Weights of a small image classifier.
Model: 9.73M parameters, arch gmlp.
Training: muon at rate 0.0023, 40000 steps, batches of 128, held-out accuracy 85%.
Data: trained on histories of elementary cellular automata, time running down, 147500 training examples.
Rows from block 6, named by matrix and row number. Rows with one number belong to one neuron. Each number is 128 + 32 x the weight over its row's rms, rounded and kept within 0 to 255. All counts start at 0. Numbers have three digits each. After the name is the row's rms in percent of the matrix's.
# u: gMLP up (value half) (model.blocks.6.mixer.u.weight, 512x512), inputs 444-511
# v: gMLP up (gate half) (model.blocks.6.mixer.v.weight, 512x512), inputs 444-511
# out: gMLP down (model.blocks.6.mixer.out.weight, 512x512, transposed), outputs 444-511
u.443 094:132111123110151098120210089138136203163111141168082130160146109153116106147155154155141089097110144180098151103102088117098166149117067153135147149111125165209143110116119116159079146129126139159140149114
v.443 092:106099072100143148144166077121131149112147158131127115152139122164150154096101091162226126137132114101142101062119133079129146155138137112131049139055154116149137144155169118117091128163187139151163191154
out.443 092:177164132083093104138135103174112109114115142150115169141138100107147070164156127122127138139095170182096083108084091139136125107102160107155128134082140146174087126102161178141184102121145150138104149134
u.444 101:139157113149102175146113169103122105101101116127118069119104135192114112159121098106164162160169181127120057141109103095140162193132162153165130054121093112098148100101125160109137202126106086149144096101
v.444 105:053136172116118123127156140148147127159130117097137083121065131118063050112088201097141102129151121124108101093140138125122106136177161078102153153139097078144120123168203158099171126166096152101110115081
out.444 097:134113067102169151091188137106137122079114183110128108145097089081109102120140203074131092097155096105160125133128122049121096166200143111066133180087156137137114134192143161120153110111122134085123151124
u.445 098:126144138120109120126133129124069122076083088097125143135188111093167149137107153187153151110123135126077129148121109103131070081119101077136159138169054179094114121110120104080106140177147159136123103110
v.445 091:116154168103173126113137090144058164137113090078152179200193065103148134130095130138091196096130165151167155055174173127077112088175144135091119105120129140130148096121154096159089153126118094130091123110
out.445 097:114133171115169115162117152163071132154106079137114084116127117127151082207133108126117128124133124168191087069123085110174184115161056184124070129089039107179135147079116097145105179124092138114031150144
u.446 097:108138150090160105146121160161171117070153148129186122111125080128133129144206107115120106132159123169151133145090141134175154112136195176060134140168125165122117114127120136132120097152099111109104111148
v.446 099:142144167112121114098085140110146111118090138157191170146120104137129108130157056066152098103145113133166103134072125118159174088173117113121089043130121084126076144117098145083152080122152117062085180115
out.446 096:125133126126104120196122109084110067144148130178098136186129183130102128131137127140142122130163142144172148072109165062115153102158171094141146090116108125157085160071111107007138149127075130090101132094
u.447 100:109124135116139172123107122120119152142145102087095108136115136213149122162158153099137091154108119100081150088174119114173104084129131123114142182142084155092164093158154099175174142167166129111081143137
v.447 103:096119116131124156113138106143163109133157126115164134147137101114129144145090173127108115140130086121106096144099141145167150078116135098070163113132070153124125146120138087140176124100159075110152120189
out.447 105:146182185149185115105143106111063120138142133129137132139153181151210202122091175160108181097116158133138129121060136134121128125189158143069091112171177178096132108184081092149100109127133101110141126121
u.448 030:112083135087086140145137116144182151153179082150134177165151099101094128156138203175109176149098140059102134136123179100086179138109103128137077173118143131151107162118178108132143136125121134144129179167
v.448 026:090076143125068090096115100094143133151119134132108132156074149113079131099174092126203103151073078108121131123161173103159159105155112081094110134061133158112088159093128131087177188171162064106143139172
out.448 031:179177123138177102139153073108124100168106140154140097153084120119139121104128095081105103086189193142179125093125075127159126136077118111089120082104198144111161124176110123113081090091131140128165132139
u.449 107:078157166117158168097128198115132100098122097119114173178134168077116151124173123177091122159076124081149143088117097145156152123109114117099153127146112079159184120156138137123147152137202095106168181164
v.449 111:125096096119097125163097171068147076124093084106197192131173131128120150131145114136100082133124194087167079121107096139102135161127131092106136113145129145160114119151133077125088125080141082137116136059
out.449 105:135161136144172159133102152095123145088098125156154126137064166179112095171133109127104127130168140106131112098137137169192121087150123188133162148114183158147152112106127125190123133127136174080159138063
u.450 109:108166156141109102149111155148087118138176130111169165079130104157178142135106127134198113076178170110125104112049166135149128154123145162097146121096135124201099133158154142152144109108105102158131121086
v.450 105:110135128072111186115187145141130100157164109122137149116105155080112111181131173116109178136127150150138122172098136128095131085172139156126077165134094096180135107136101077148139168107151137123100097090
out.450 106:020142083133161173188222134145219088160127217118133165096158090108189064102122091149122172085106153133156126111144146106104152115124074172112077126153126131144096108141102154107110102115114151125116106156
u.451 100:081117161148147158131122146117199128115211120100107120059075147154128130137181128128148115127082088119144108128125149136134094184112172082114175170133134061112139125094132149094127056057133132120098138138
v.451 102:156219123137107119066177129125160165153150150129193122075091156150156065169148132135134138137101143118126091127119152057103114158081134122114059130116159124117096122142121095084181133160129093100195137108
out.451 097:177082127145123158055139139119125085136154103111116224130111159134077121143140093126158169121119131103170130188094147098152131081152142183084128120099104129163185143148109157154100103131114161138139123165
u.452 105:155144113104105153106179190120117138105135111135204144100150106140107171119163139123129118084118158091105130094129168143143149101124140085203169155093146152152096203137096163105100202104169155105154145125
v.452 107:135143098152179129097131115155083134101145103136068135078077174113131050166196154122144118128160117054073226160162091118147122113131156150130148158147159112136139112141118128177112127088175128095130107114
out.452 111:124112112115086143134146148154039111137086172134180096147158091122085140084117121147131068089124091136156113146169147142099184114177082134124146109151175136081139159119107071176139127109112125121174178129
u.453 104:121163141137096114120143117159103090131100095165135096159091140114124120061133068124145057113132074112159089128185113161117072150099158177168139107049168135176171089085102152129121143112100117081130123173
v.453 110:150148128179135111159157174131133113110094146072076115108106138104112123112117140116129102093044155156120163192102150168108133098113120142111146125123196083149118127084153136154140094189145123085125160132
out.453 104:168108132121140054085103082135081126121171111099118168065161126135125184151144141070106049096111108114126109143126169123140106109113145169117144140138144170167177157145115106157127114152169169080179109150
u.454 055:120152115142176153103104114103118122124110129140102090114133096084107136153127176132141126110120151185144111121077131173088134092127126154160112128151169106163067104149045080084083121142131087140178133138
v.454 042:101126112188106140159048099128136100106080148122126111066097075158081141134150102147116079116146123084136138192138126148126140101091137184171136112148123145106131085082101076086123136110127116163145104143
out.454 056:113115149117156119112108155072132142110223135151054127095100125130167137105146104119170149168116089091126137115089101100137093153161138090125093102128153202178176163134123184133138118184111153183121117165
u.455 104:119118139103140146081064107158121145108134112117127168148135112117081150071135169127170141128194120172148091103124145096162163111110130168084098152134104097120143126134145128200074113091094123130142102116
v.455 103:139205157193142086170117152122139126118197067134123124130127132100146098139162166124147077153128078112109132125122117122124065138174111106136142141133130180091105078155061091133144154140118170074161132119
out.455 100:133132123131160030093158136127148114141117177160053133149118107073159101113082110088135159099118146150089128099128113126091130098090166144173161096151158162117106128143143218075128116123128105171142148125
u.456 105:193139123059202142128087151110135171110127126093045072107138162110158159143088090085158167213132127155149137145155131061072093138108109147107149081104117107094136109135146141135145062071130149095148056069
v.456 110:168153137088087158153054124131178160128149107098154149130110102142116066190122142078173069122122109145128132165157128057123105134145177126134142145148141123107125116126095121123098111067109161100070175124
out.456 107:153120120107165176102107126109136147088114090163106163166126132142112098179133153153097201184169125084093182156180151146145147163171101128154119115141125162071101135151095123158132140125128143083182067115
u.457 095:086149113170172209112090121159151163133136173120112171121139087134167119168108177168153094116124126102159157096168159169106143148137109052144127080072093124152135153189126111138129143075123018096139157125
v.457 102:077100164148086104118148189159170149140109151132045159145138106142101129113119091133145186103148068182090151157109163099156148071159106123128131111139071096128095113053140096109068131082140144101093158131
out.457 102:136146136158124099161147074100167168099164113185154149160108130143149144174152109077100167161141182157105123177168097116136112138168111160075124105066177121143183148097126105119114082186152107209121074157
u.458 110:112155122093100149088107129057115129143123102118141051091117086092087142114164114154099111192107148101041115164139103178151199166134081148153146146112143125193105126138157165129143145194107125167107142112
v.458 108:120130097159087156169118139042119137156148187089169095102169206116106122076101102109218093119114133178117086099168094096127125093119149182160067119124122179140150119104109125153117144144127145159136115139
out.458 103:110171042180114100092141131071124116099120151170195150100137126088118132125138115096133100123085124182177160114120140081094152111156114181163175151064170143103116129119148142135119162119147074111192108136
u.459 109:142090160145180157189147176086115122164142129116080104158118090144235091172131176156122078099126086066032097124124116101088098106127157125151161194159107176152098160107090144157160125164116118146126140144
v.459 106:148124157212161160143098200099095139097156122149173101130110128114140099123192184140122136137151153110104126146170188135092087087180160098101120138131142178143145146128136152131083149181081137167112120078
out.459 108:106090129153105120163115094125118113097049139229112101089181135080165071144149174070058176087107130099140180125119179138111144197117131134169125150157095122128128124117105165145155160124107156150106061127
u.460 106:189155105136135125108161094168106057128078149125097099127096102172138137180143088143142142058110140147163086141178101162076161100120123135178131201100101133099157142128124136163199151117124098151153092103
v.460 104:093176123110141075112143086170100109154086190161107082090143152132190131140147084161098197012111165086130066132128114166141098105094194150195115152104082141089125122189192077186149139143128154151122185117
out.460 107:075222078094082126138139153096103078169078108112143152074038112125103165116120172123116119101082131091153120072147170065117141103116156141151117182116123103139128157157157147147101174168147171149108111127
u.461 107:101118123182132153128184134240192070108074120123098098109125110168118179148186098147137162100147110123109105082157133041161125120120101138114146172187169114133143086081107136112071139100079108089130127126
v.461 100:090096109080057101092110120133130179088131180102078086122161144128104088165147088168124148086104126124230149139096121141133139136105107169141152161167107151114173122183173118145143119104152137104103149175
out.461 098:091147138158087187160094192119186071129146188079172123147146107106198084151111124128090217172143118128052153108094128096157078144154103094137161084131155128126130100103157141170132123105160202113121135085
u.462 112:125079115092123151153108183099104162144136112142119136069152127173153187193202138087178095148097077115137093158164137127151150099122081087155123098116107175156170120143133100173124052181129119111145098122
v.462 111:126089086100100117074140101063063115121146135132143126067066116158128098172146104111119141138143147071115119169155089146175175102101109100185138159172152162180095129113100108090181185112186148162156091150
out.462 111:083123175136179092141097082132075143176172113117123085100184141140144122122130131140149128102130153183084114043087165071079122107128130108099125173138098168144146087097172103154156138152143089136188161204
u.463 115:090069117149154120089120076093120148097171080161190140126129135131155121208118080143158081114064142109118083148178087087105161104154145084147132158087122135123147167113164081150174130128137126146130162127
v.463 110:125080103134161200144086179081107113138111082142146123163132096143139064093137151136083137107096173161118076109109161149192099129163143119214140135143094115074152154120067103190097074114076133129153074157
out.463 106:117140107142151083097168117144168078145122132138167128216099121145090138105166071161136135142159182114075166168129183100131146121077113140141099134103155136149136115108154102107135150114126069144109109108
u.464 110:118135135091140074133110156078122114089105109150101130110039058104067088093190085112140158149171134167171171099085167185183138184131121098086103088141127081139098149139166150090177154110146132101131136157
v.464 117:113107197105083134128098137138140146105063168137151095121052130098085072083137105114141176118133158167137147082136097138213073151138116154138174108132104123157110123090216120159126171112140126146137155082
out.464 124:126123137088104147096127170165112100086119174083113207160088160111104135104068088162195142153156138185116143160129124176125116113133122146138087124046070111127183153167130140148154154162150083149140130096
u.465 090:201165091121192120146107163076180129154151143149166198159167129130124123141097113110106120121112172072136088132101158167114199115111134160126093150126074125156071170102156139148085125097143159107098127076
v.465 088:179088121081145123141150142121130152142088120167121113165143129144119176110137097121125153103128096123062179068112111093096107131129125087115136126141106124128131107085100151141147156110155158183106182132
out.465 091:153095045142186093167099091131101124113081151156109139113128111156139091103114121158116133093137092180116125104191142145128097096121172117156120109134141107109174123101158157121139120097144133106098132165
u.466 111:083154187131128092094172197175172116128095066087129150131127103136109126220061115090163164144138131180095133142052155138153124084117120115147112116141143114110105153102144178101138126152178086126166116137
v.466 112:124186097157124119120153101145146136137131167107103080139105115156131092141157113129088125075123203135151148101083121125076145137126120072195133155075191138137159085152141157062186064099121107107086121074
out.466 112:080128130144163154124089111110149103063166069112197129086181074104138107097167149161169141123079115186162133131171132091153148120137092185084171097152114105113096135109136133094116129151105169123127148120
u.467 105:126114139146160155214131162143170128144128135149076153117136156175129165084156118134091097119146111083088133103126119128141137120147132084128137131122156148115140167156111134107104098194070144093163167153
v.467 107:140135178126121180095141097100097111110104119124179130120175171169103074125130151066120096091153100124142185122157112172159132196156080091064103153155152127123082161094171127096135140179094108139156144121
out.467 102:074073179089081154166140082091149121111192165142076067155108124207114124087112148077127083132186166118123105116199129147086094068144124095082151180130124136039100145144148131101097108139126143114131098157
u.468 115:141110126101129074166169106086111136116153118133135098142103166136116140113174122110123142118096143108144077167091079103122172114190120187070133170156123155142096099167132115081132123170127088138120176071
v.468 103:127122097172110077138151109148137166121133139118120186130153195112088061129162093104125153154165114119118170102145099155149127119107098138144185118129087127112167122074091145171183176128164140057134070173
out.468 108:155130107123085164140091122133116126136097164135084148160135164145087188090087150150149159150159076124092108147160121128160150037090157133167173120060120117087109122148122064201057125114142145137146109133
u.469 105:095151128097128118049103088163146133111116110144127138125146145101110133147142127121090143161067130119136190106053098099070100116122145139107142068158169080102130124104139150100176140132127120093118135157
v.469 102:194112184178089093151123141168135103131111110150149134127189148128072148169138129104171101182165143158122120137157142092129114189164139158125103118169138092154163193137157060051137193122128105104148118096
out.469 104:106097092137161128091150165142139119116098139105141138097148180122153104207151100092132135144130122120055113113124161149106102112140119113118099159135131062130119087160097119222101101148204134132138114154
u.470 109:174139189137123135185140156112117148168157164130088136113175128102038195166134116155109058113069109092155128104103144161115130153099115102202191105118112156105139152123155110122113195109160131181128085105
v.470 102:165082106165116114106102208083077153140146120097157080129085141159115122167108197102120118068081106132131130168107110146060137096163197127146157123158124186164152126127122159159112108162095129206133154137
out.470 106:089126155178171106117145133155113131164117111144114129146148134111189104172152083104085131143146123119163164134110141090181150113119143166135120179156126095122076130119114117108125164178096087065124126172
u.471 109:088113204159150097167088108129148198150143136157103096143118100130143104162168079132078125135140104108128131121170186105139101136091113112147135102066122149140072093141092136134194076106114110114167086162
v.471 114:117152115148162109149141149140146101184103064108113118129100111118090174102156089140143103150150190138169153081125125162105122124090116131168148090162156116086073116127072223078084096170123112128149099152
out.471 105:129099095102099142160184112108135127120113125144136167137156128127135122117095138087073133156119160166059077168114079133079153133150154190050162075138112090082131053145125169100155188093131131119126192104